python train.py --model="audio frame classifier" --dataset="synthesised sound scenes: up to three everyday sounds over a background" --train_examples=26041 --n_mels=80 --hop_length=160 --input="mfcc" --spec_augment=true --win_length=512 --num_classes=39 --output_stride=4 --arch="wavenet" --norm="batchnorm" --depths=[8] --kernel_size=3 --stem="single" --widths=[384] --label_smoothing=0.1 --init="kaiming_normal" --residual_init="zero_last" --optimizer="muon" --muon_scale="match_rms_adamw" --learning_rate=0.0032 --momentum=0.95 --nesterov=true --orthogonalizer="newton_schulz_5" --adamw_lr_other_params=0.0018 --max_steps=27600 --batch_size=64 --epochs=67.8 --lr_schedule="cosine" --final_lr_fraction=0.05 --warmup_steps=550 --weight_decay=0.09 --adamw_weight_decay_other_params=0.01
Rows from block 3 of a small audio frame classifier, named by matrix and row number. Rows with one number belong to one channel. Each number is 500 + 25 x the weight over its row's rms, rounded and kept within 0 to 999. All counts start at 0. Numbers have three digits each.
Before each channel's rows are labels from the 100 clips, of 14976, where the channel reaches its largest size: "responds to" is what is common among them; "lies over" is the class under the peak. Only what is clearly more common there than usual is listed. The data: synthesised sound scenes: up to three everyday sounds over a background. In brackets: how many of the 100.
# filt: filter width-3 conv, dilation 8 (model.blocks.3.filt.weight, 384x384x3, each kernel summed), inputs 128-255
# gate: gate width-3 conv, dilation 8 (model.blocks.3.gate.weight, 384x384x3, each kernel summed), inputs 128-255
# out: residual pointwise conv (model.blocks.3.out.weight, 384x384x1, transposed), outputs 128-255

responds to: explosion (36)
lies over: explosion (36)
filt.254:462510500473437479498493470530471518515515483466486538512508501514528515481508507524491534505492506452503456543543484468473511505475497468507540540513471463508503492509494456463476481522512469552497513494486465475496506502491496472506477522452465466462480535470552476490520496514517506475501520504503529486526459526515539488535495446458547495508492495491513482484531468513568534532501
gate.254:522529520516537534498522504495543494478493494473516495507478459515488469492499492527506507505503504503504518478473532542509517511517546483512456507487545518512511521502476532495542521471478503468519446472518513466475462514491453487535493543501529494501530488472462543452572502506562514514514520487501514505482473529470512527562460506475469485513480554539466511540505501502502503474466
out.254:510485482539536490514477519465528502447533484541520505555461505535523505459501517518495480489493461505517513496546475498490540494422510511460544492471469506508548510524520510506498540534502510477502514466531475492523485522479535449518488465490449502511556521512476489496547515504487521506445526532510504514490492468499535480515495514518507503480456493477529472472499496451498532511475

responds to: mooing (30)
lies over: mooing (27)
filt.232:523484513492515495538464550499481473473517480524502459479477482501498537472524522433522489543503529496459520445528477478510509480512502514529506510491506464523463523494499540520496486508533466553520492463561528520489521458460462462517523550487438512493493460491523517508510524521497505482509487517510493530464502489489486499527521500521471483496505475503509482527487509495501511486512
gate.232:483486525524508477505504527505503465470551526511481489479516531522479519532534483475482483532436470531521508506503506504484494496527557481551522512479490507543513542482507524504506521489535476478513512466505502481508529492488466505453511523490474476491515487469428485484496525512520546480516464507512496511485486466499527501586516515495477521551506549505519500539483494512476490505503
out.232:497508453478485452491548497457498492495496451492474468460505467535504506522509498487516506487523526544470504552483515536503498471481502507490452486520537464487560483535489491516492509459518444504501481495465480444463477491495573520475470482550535478507488482533501523525499525488496510441513503471530528490483531528520479500514568498518499506484460498518522535506501470477501516488466

responds to: mooing (29)
lies over: mooing (27)
filt.371:492513492477497518502492550514500472483519481548552515461487454522508513452472485491507512498542516532477490486506497473553484507500497503501496503530461441513486528547504510500465522476481558508483517509505497509491507511487502501519540533494488537500487480499499524472499473476513508507513532493495502493527521509543474518529493543496492492540482513501507461498518518500490431488515
gate.371:483486540528492507494489495500497479478496520513510501511512492487497540460523489487503528491505479460535501471500503457497488540501519443477501538504516513556487529464534487502487493478478526453486514493489503492487503509490464532500466520507494437498495474482468548502500458513509494524502528490518469536509462547532516563542506530528493512475515502513488511519501462502453556491506
out.371:495522515495473530549501485469462493508488495514506546501496519491472470505454554476544477514540508482552511524501504493494531471532468508518505496471491465457548493511520521492482520500516476534505487500509512485502469492498507473571483460469496545476486531522526520486561473494492486481488445475511516488513501502468489449555544514503459496543497486505477536479528503459518461511485

responds to: mooing (57); fly buzzing (45); first sound: mooing (25); first sound: fly buzzing (25)
lies over: mooing (55); fly buzzing (41)
filt.351:483489454509465507464518500470521502479491494492466463495508547469484507495506478496546524510504481468513530466530525504504456516511518518452552507451531488518502529500490471473521516490441446506505496479519511496530493476515470475460523539516535511491503508492514530505523486488513467499504531500459502484511497458466497511521513504493532519475501545504557477479483471528485519510524
gate.351:525528519491528531506482500504496519506484497500482508516448468480503506532532497497505484493535499479521463528472485494504497473513516475518503480494515487499499494497486507521501499497573471507521464474486444506495511480498480493458490475450500469483517509510468482521453484501481505465505511544513497485491488493483492480498506480495490507476494518493465519496495480538502525481498
out.351:458493473515497500507510486511513474538495569474538486522487478513526486472469503490531524519468486481480502474480504517500520466526545508486510492498504538506438531503534498474492518519502486465456509444498523519505505514494489530483528481534481504484512457476493491509499514481466482470486462477508478504527491501507490572514495483489523479482478527506512516496506460500507467505477

responds to: explosion (52); first sound: explosion (35); snoring (34)
lies over: explosion (51); snoring (33)
filt.299:508478461536478533488493487421488487524494465525474509573519460485497454469518491524509517491517543540512517430500492488516525512514535500464492493527476543494524471485504486514507501488470457488465482506495517530536519541487513485522529473518484511497500482524533476499513478519494554466517490499486477498521510453463500542511499473533473500519526471508463517487478514499498488507571
gate.299:533485551514516507488520515517499497502438517522490471509474466494509528528508525564493554488474486482524481485498459498456484488499517465473480492425528434492541474502507526473502487502523471505528454485503528500521465514480501523462490478451505567533489478547471488467541532513540540505503498463490519502525523460529484527525488516573502513466505532522510505483513467492511547481474
out.299:488479523519485526489530510485507480491523482488493492542487531479500514480482520516542482490480513495481500558557504505512513482485528497466507487509467493456513520503488474500493489465454466485525443480451489470490479509466492501489484525432468516503482465523486476522549497520542547533499489521512473500491489547502531510480505481525510496496497531539543488479463470522487489513510

responds to: explosion (44)
lies over: explosion (41)
filt.161:490496508496500473479513486511509429453514487511526517536489457457549474522445542498525464495485471481527500473524490497510489527534481508524515482496482479534508540483429480459464545495511540496496532526505519519493517512523467510515536518498481485507534499498517527531475530511470502487488512501498452462475465497499517479482510515505516484494504512489527504469518433544466482525455
gate.161:514507507485485502471513456496484454506526482498483486518486481543522482499486462513484491468538500504527482504528545494529486502454486528524496530481512501505458484460483489493514530467526430495501481495463496521471494471450445499529460493491464502557505541487528502472526532496517507503513464504468463520480516517481474501472495488474479479453517525505504525468529498554528513494474
out.161:491475459503524484483504498483522470495519488511506487488500529550532456516509480489482519491506455502467490490549506494487469506510483479495525482518503462519514494536489518503478534479499508494458540519549485488505503537494514536467496510515515471535497489512495483461480494489490483455537551533480491538470518544521500482516478529573508520503528489515479514496491536491492477541473

responds to: knocking (42); laser zap (31)
lies over: knocking (41)
filt.109:510486497522522571510510523488487503509534508507542522477465482468503489489520471497470528503518512546443523546503528534485510501514491529461542504510565453544487472537498512470522537532467484549503511474513511506486498443470490479503499497494504500537470520498473508457500506529519516493505495518549440509472512483506522511509492469511510483511518497479478515542514500508447483492512
gate.109:523447483510466496506518544501481488491511504512541473512501518468494497435533487473486508481465539519483500494443500522489488517442493489437481530512526497482455526525502456524464513512491480467438482442553506505501484467502480472471517468495497533536477512498505487491523499500502510500499481529465505496519553496486505504503486490481477518484463516535441564557485473497538466512470
out.109:510471496529480523519491545526420493479501549515480512508513493501498519492499472501517492427501503522485517471487505467525506488505485500472495510422505502516428517500497466459545482481495443543481481504479522454520482477504505527504520490523490505503527463484476517519509513546555495460501499467507494510470538488483494487499504497475468490473528509471502485519508520500478493486493

responds to: mooing (50)
lies over: mooing (47)
filt.41:528458528480515482544510482487477512540492498524560464518524454496433506455515516510540484482466459500515555502503490502494485492462511530494528508461483545466474475496504508493514505516498477502482509468506508473513501492499502490494533466493530519486482505515549483524506497503473511539527474512504525527518503499484465512515467478494521473479461554544498509488510505504490547509503
gate.41:460432495523464505521509473465486495547492485508570483531487511470518455494526471464517458542470462489483522501506468500495467517485496510470512487463519494512496501486516503487521501507491466498511514484517512488502517469497465489483513470475520471452524490509535533505480511550470485533508473508476505518494551514446505519518508470506513495474486535512506517495517445478465529483498
out.41:485475478504504499508524501478472556499474501496536502480504463484539466496486508507511448466468483551493494494482507542521514479464511538516503468527495508535519537465468487498526520497507474497490502458508501472523483493519503475522496530560531489521514485518505565472484543447518509472475526470497472457494497530496478504493467473509510517511473510499510510488514454514487501510518

responds to: mooing (29)
lies over: mooing (28)
filt.268:513570511490535498485454519506510504463454487522492505471521482453501539527481516446538518484506509476538496458496496515511476501462499478505475482472469468512521493462505501533510544498537486501560508500506502509494467521565507518509467531494512532519494481487464515498485474515505507438465500507513442494455554472477462493507500542527502498470505551517531452519533468490470488514481
gate.268:501474503503491516455495485467479479450525517501468517514499513503527466508484502546511499472485480460495510445484559502506512500533512521484482478515499467521451528506500491504544489480510465472471449491517432546502550467497554512504505464488486447516469512517496518477477498496460479511499433481506496490513505521491502505474503508525492511487519506500531549491524516511465484471516
out.268:540505488496510482473502517491538504482469547474504508525494479519511483521501494537524511500487523455530482521481513520523539527546510488466504533549482517513511518447464478504512486487472460468429485459469470511506504486488519513536477555482437471470470481522495499523495474532514463524491498495470495500541453470469476508526448479451432525528502538492565505444522506508527489499514

responds to: mooing (52); fly buzzing (41)
lies over: mooing (51); fly buzzing (36)
filt.149:483520524489506494512511505496536527521479478459473494489531466555482479476534536515472508527533467535488548487521514509505479499495529510494453507508510531531529490544508462461492468477481466473526481490524500530487486522478528515506519515523475499497504470514469484490521470495537510497492519494509511500466500490478485519508475512470496518555524487489537450507475558489515497525491
gate.149:515489551523539506514518473487497442479507482479495537513489478545526522518503468518473476478558462510516504497525440507506514481505520490546521522529484529516512442518507513504455534499502510511471490513478513467498482510522483516478490494470465487526489485508511511508464504518486524466478476512515466486480517518508514490473515490478486513453477512485502458517460532526511539476500
out.149:472500513509525495524496478505506494488481544536533522513497500512482524490479495524494470532498522484490461534504495484496480542570472521517516534515476470478500464493448516495487484488554473493487485483521483516504513514478488463497497476515510562539470469495495465421506477518515513450532460463487509468478465504509485503458503498501509506512490538504520522508497523513482469498478

responds to: mooing (64); first sound: mooing (32)
lies over: mooing (60)
filt.27:532454521490538511523543509464506502501499495481463480507454456529436512502476507479475510544508501487527487489491492497514558495499490495505516470505471517434496508466489496502506551523467514501514491520547530501500483515533519544527478501500490510505488499521495491498507448493503475487448474466501497482492509497490551482467482526439529500506503529480529479511512469526476536486522
gate.27:508492516529496486492519520505533489521467491453520498501466511498492505487506535465549490520485543484523476488525522479529565548504476512511493516502486512523486488477493515524503501509505469508518497540524527486473468503517431478452481529484497517534482490505516495479520485511542505527489495544461496495483479501474482511527504493517512471494498559477502486511495504498478486494513
out.27:489516520514502514507479471500505488548524484515504512495538486501483521488514511475524501502494488548466476514502522495519485501528451507478521497502494506473457545509483537518488503456489496500459471537520507515466467503499533528472511453486502517428485518531499506508496500516471494463501527510485509507489535456474507482476512487510467498521506468527479532534455490485511500483510

responds to: explosion (43); first sound: explosion (25)
lies over: explosion (38)
filt.380:489467502489502491517506536471498518504513546477520483502545478525486489487488505462489522528485557487517486481492478469525552509455521498516490516501544502480516483496498498515479521520515511501497480489538493490516514490483484497501472524517463495516545497485496542456534504505554478496505506524467465501468512490493515527510505469479483490540449534508510554509490474506474524514478
gate.380:539471509520489468489512546451451504552452477527484472472475503494531528540526497498495488458534499508523518503558487502476492479473542513473520488489511520521502490488480495492523522465502490539519493483476514484471467508466487486513490527497503486513485482471483495532528536517496464476513505532473476497462532529516489530506488461521454500472502505515496524542537476428461493498478
out.380:536540494504460516525535483516513524504476506528512504475501512502592507519478496468446492510561519530521483482518497508453566502525477503511514532507474514473482488499443528503494510508498488496546476518521506501516493466506510487536456473487488501503488501483513471516513475514491479494463550444465573469475520485539489501488499482453501547480488512503466494493475484468471520510495

responds to: explosion (40); car passing (29); thunder (25)
lies over: explosion (31); car passing (28)
filt.160:494472510516462523493533432491490507492482484513501539523475515506497503503494524534469508503487467502462548509527516526495491507487530504449506500481505434478489539461496502503465474541517502463478517469474492529481536523477458487466506525442489454493483489463543552504500486511463508476505503527524485503509507510562499483498519473518500529475511467457480509490483506519476462467499
gate.160:466494494535449515486530498488479539514494490501464530488485525475511510501466543466445518529455536499502476498526503497504493517495527531421510475464500525501486522494473481466511481503511518517518542509496515512500484474494465534480517533528517459442523480507525519483473484508498475510497551503473492492543481521521507487490500481480490510469481494520484502534478453490526505494540
out.160:493524515538490488448524499509505472505513504483513471480490517479459512481480518491454489504509458492496511491478489500480526531488529527535532516523526538510485512483460437518500504492511420515513487560531510477491514496538508543495465446528477543476519515481507507477536488506534493513476493487511501497550500519466472443501449509517531468498486492493483544490496517464464496486452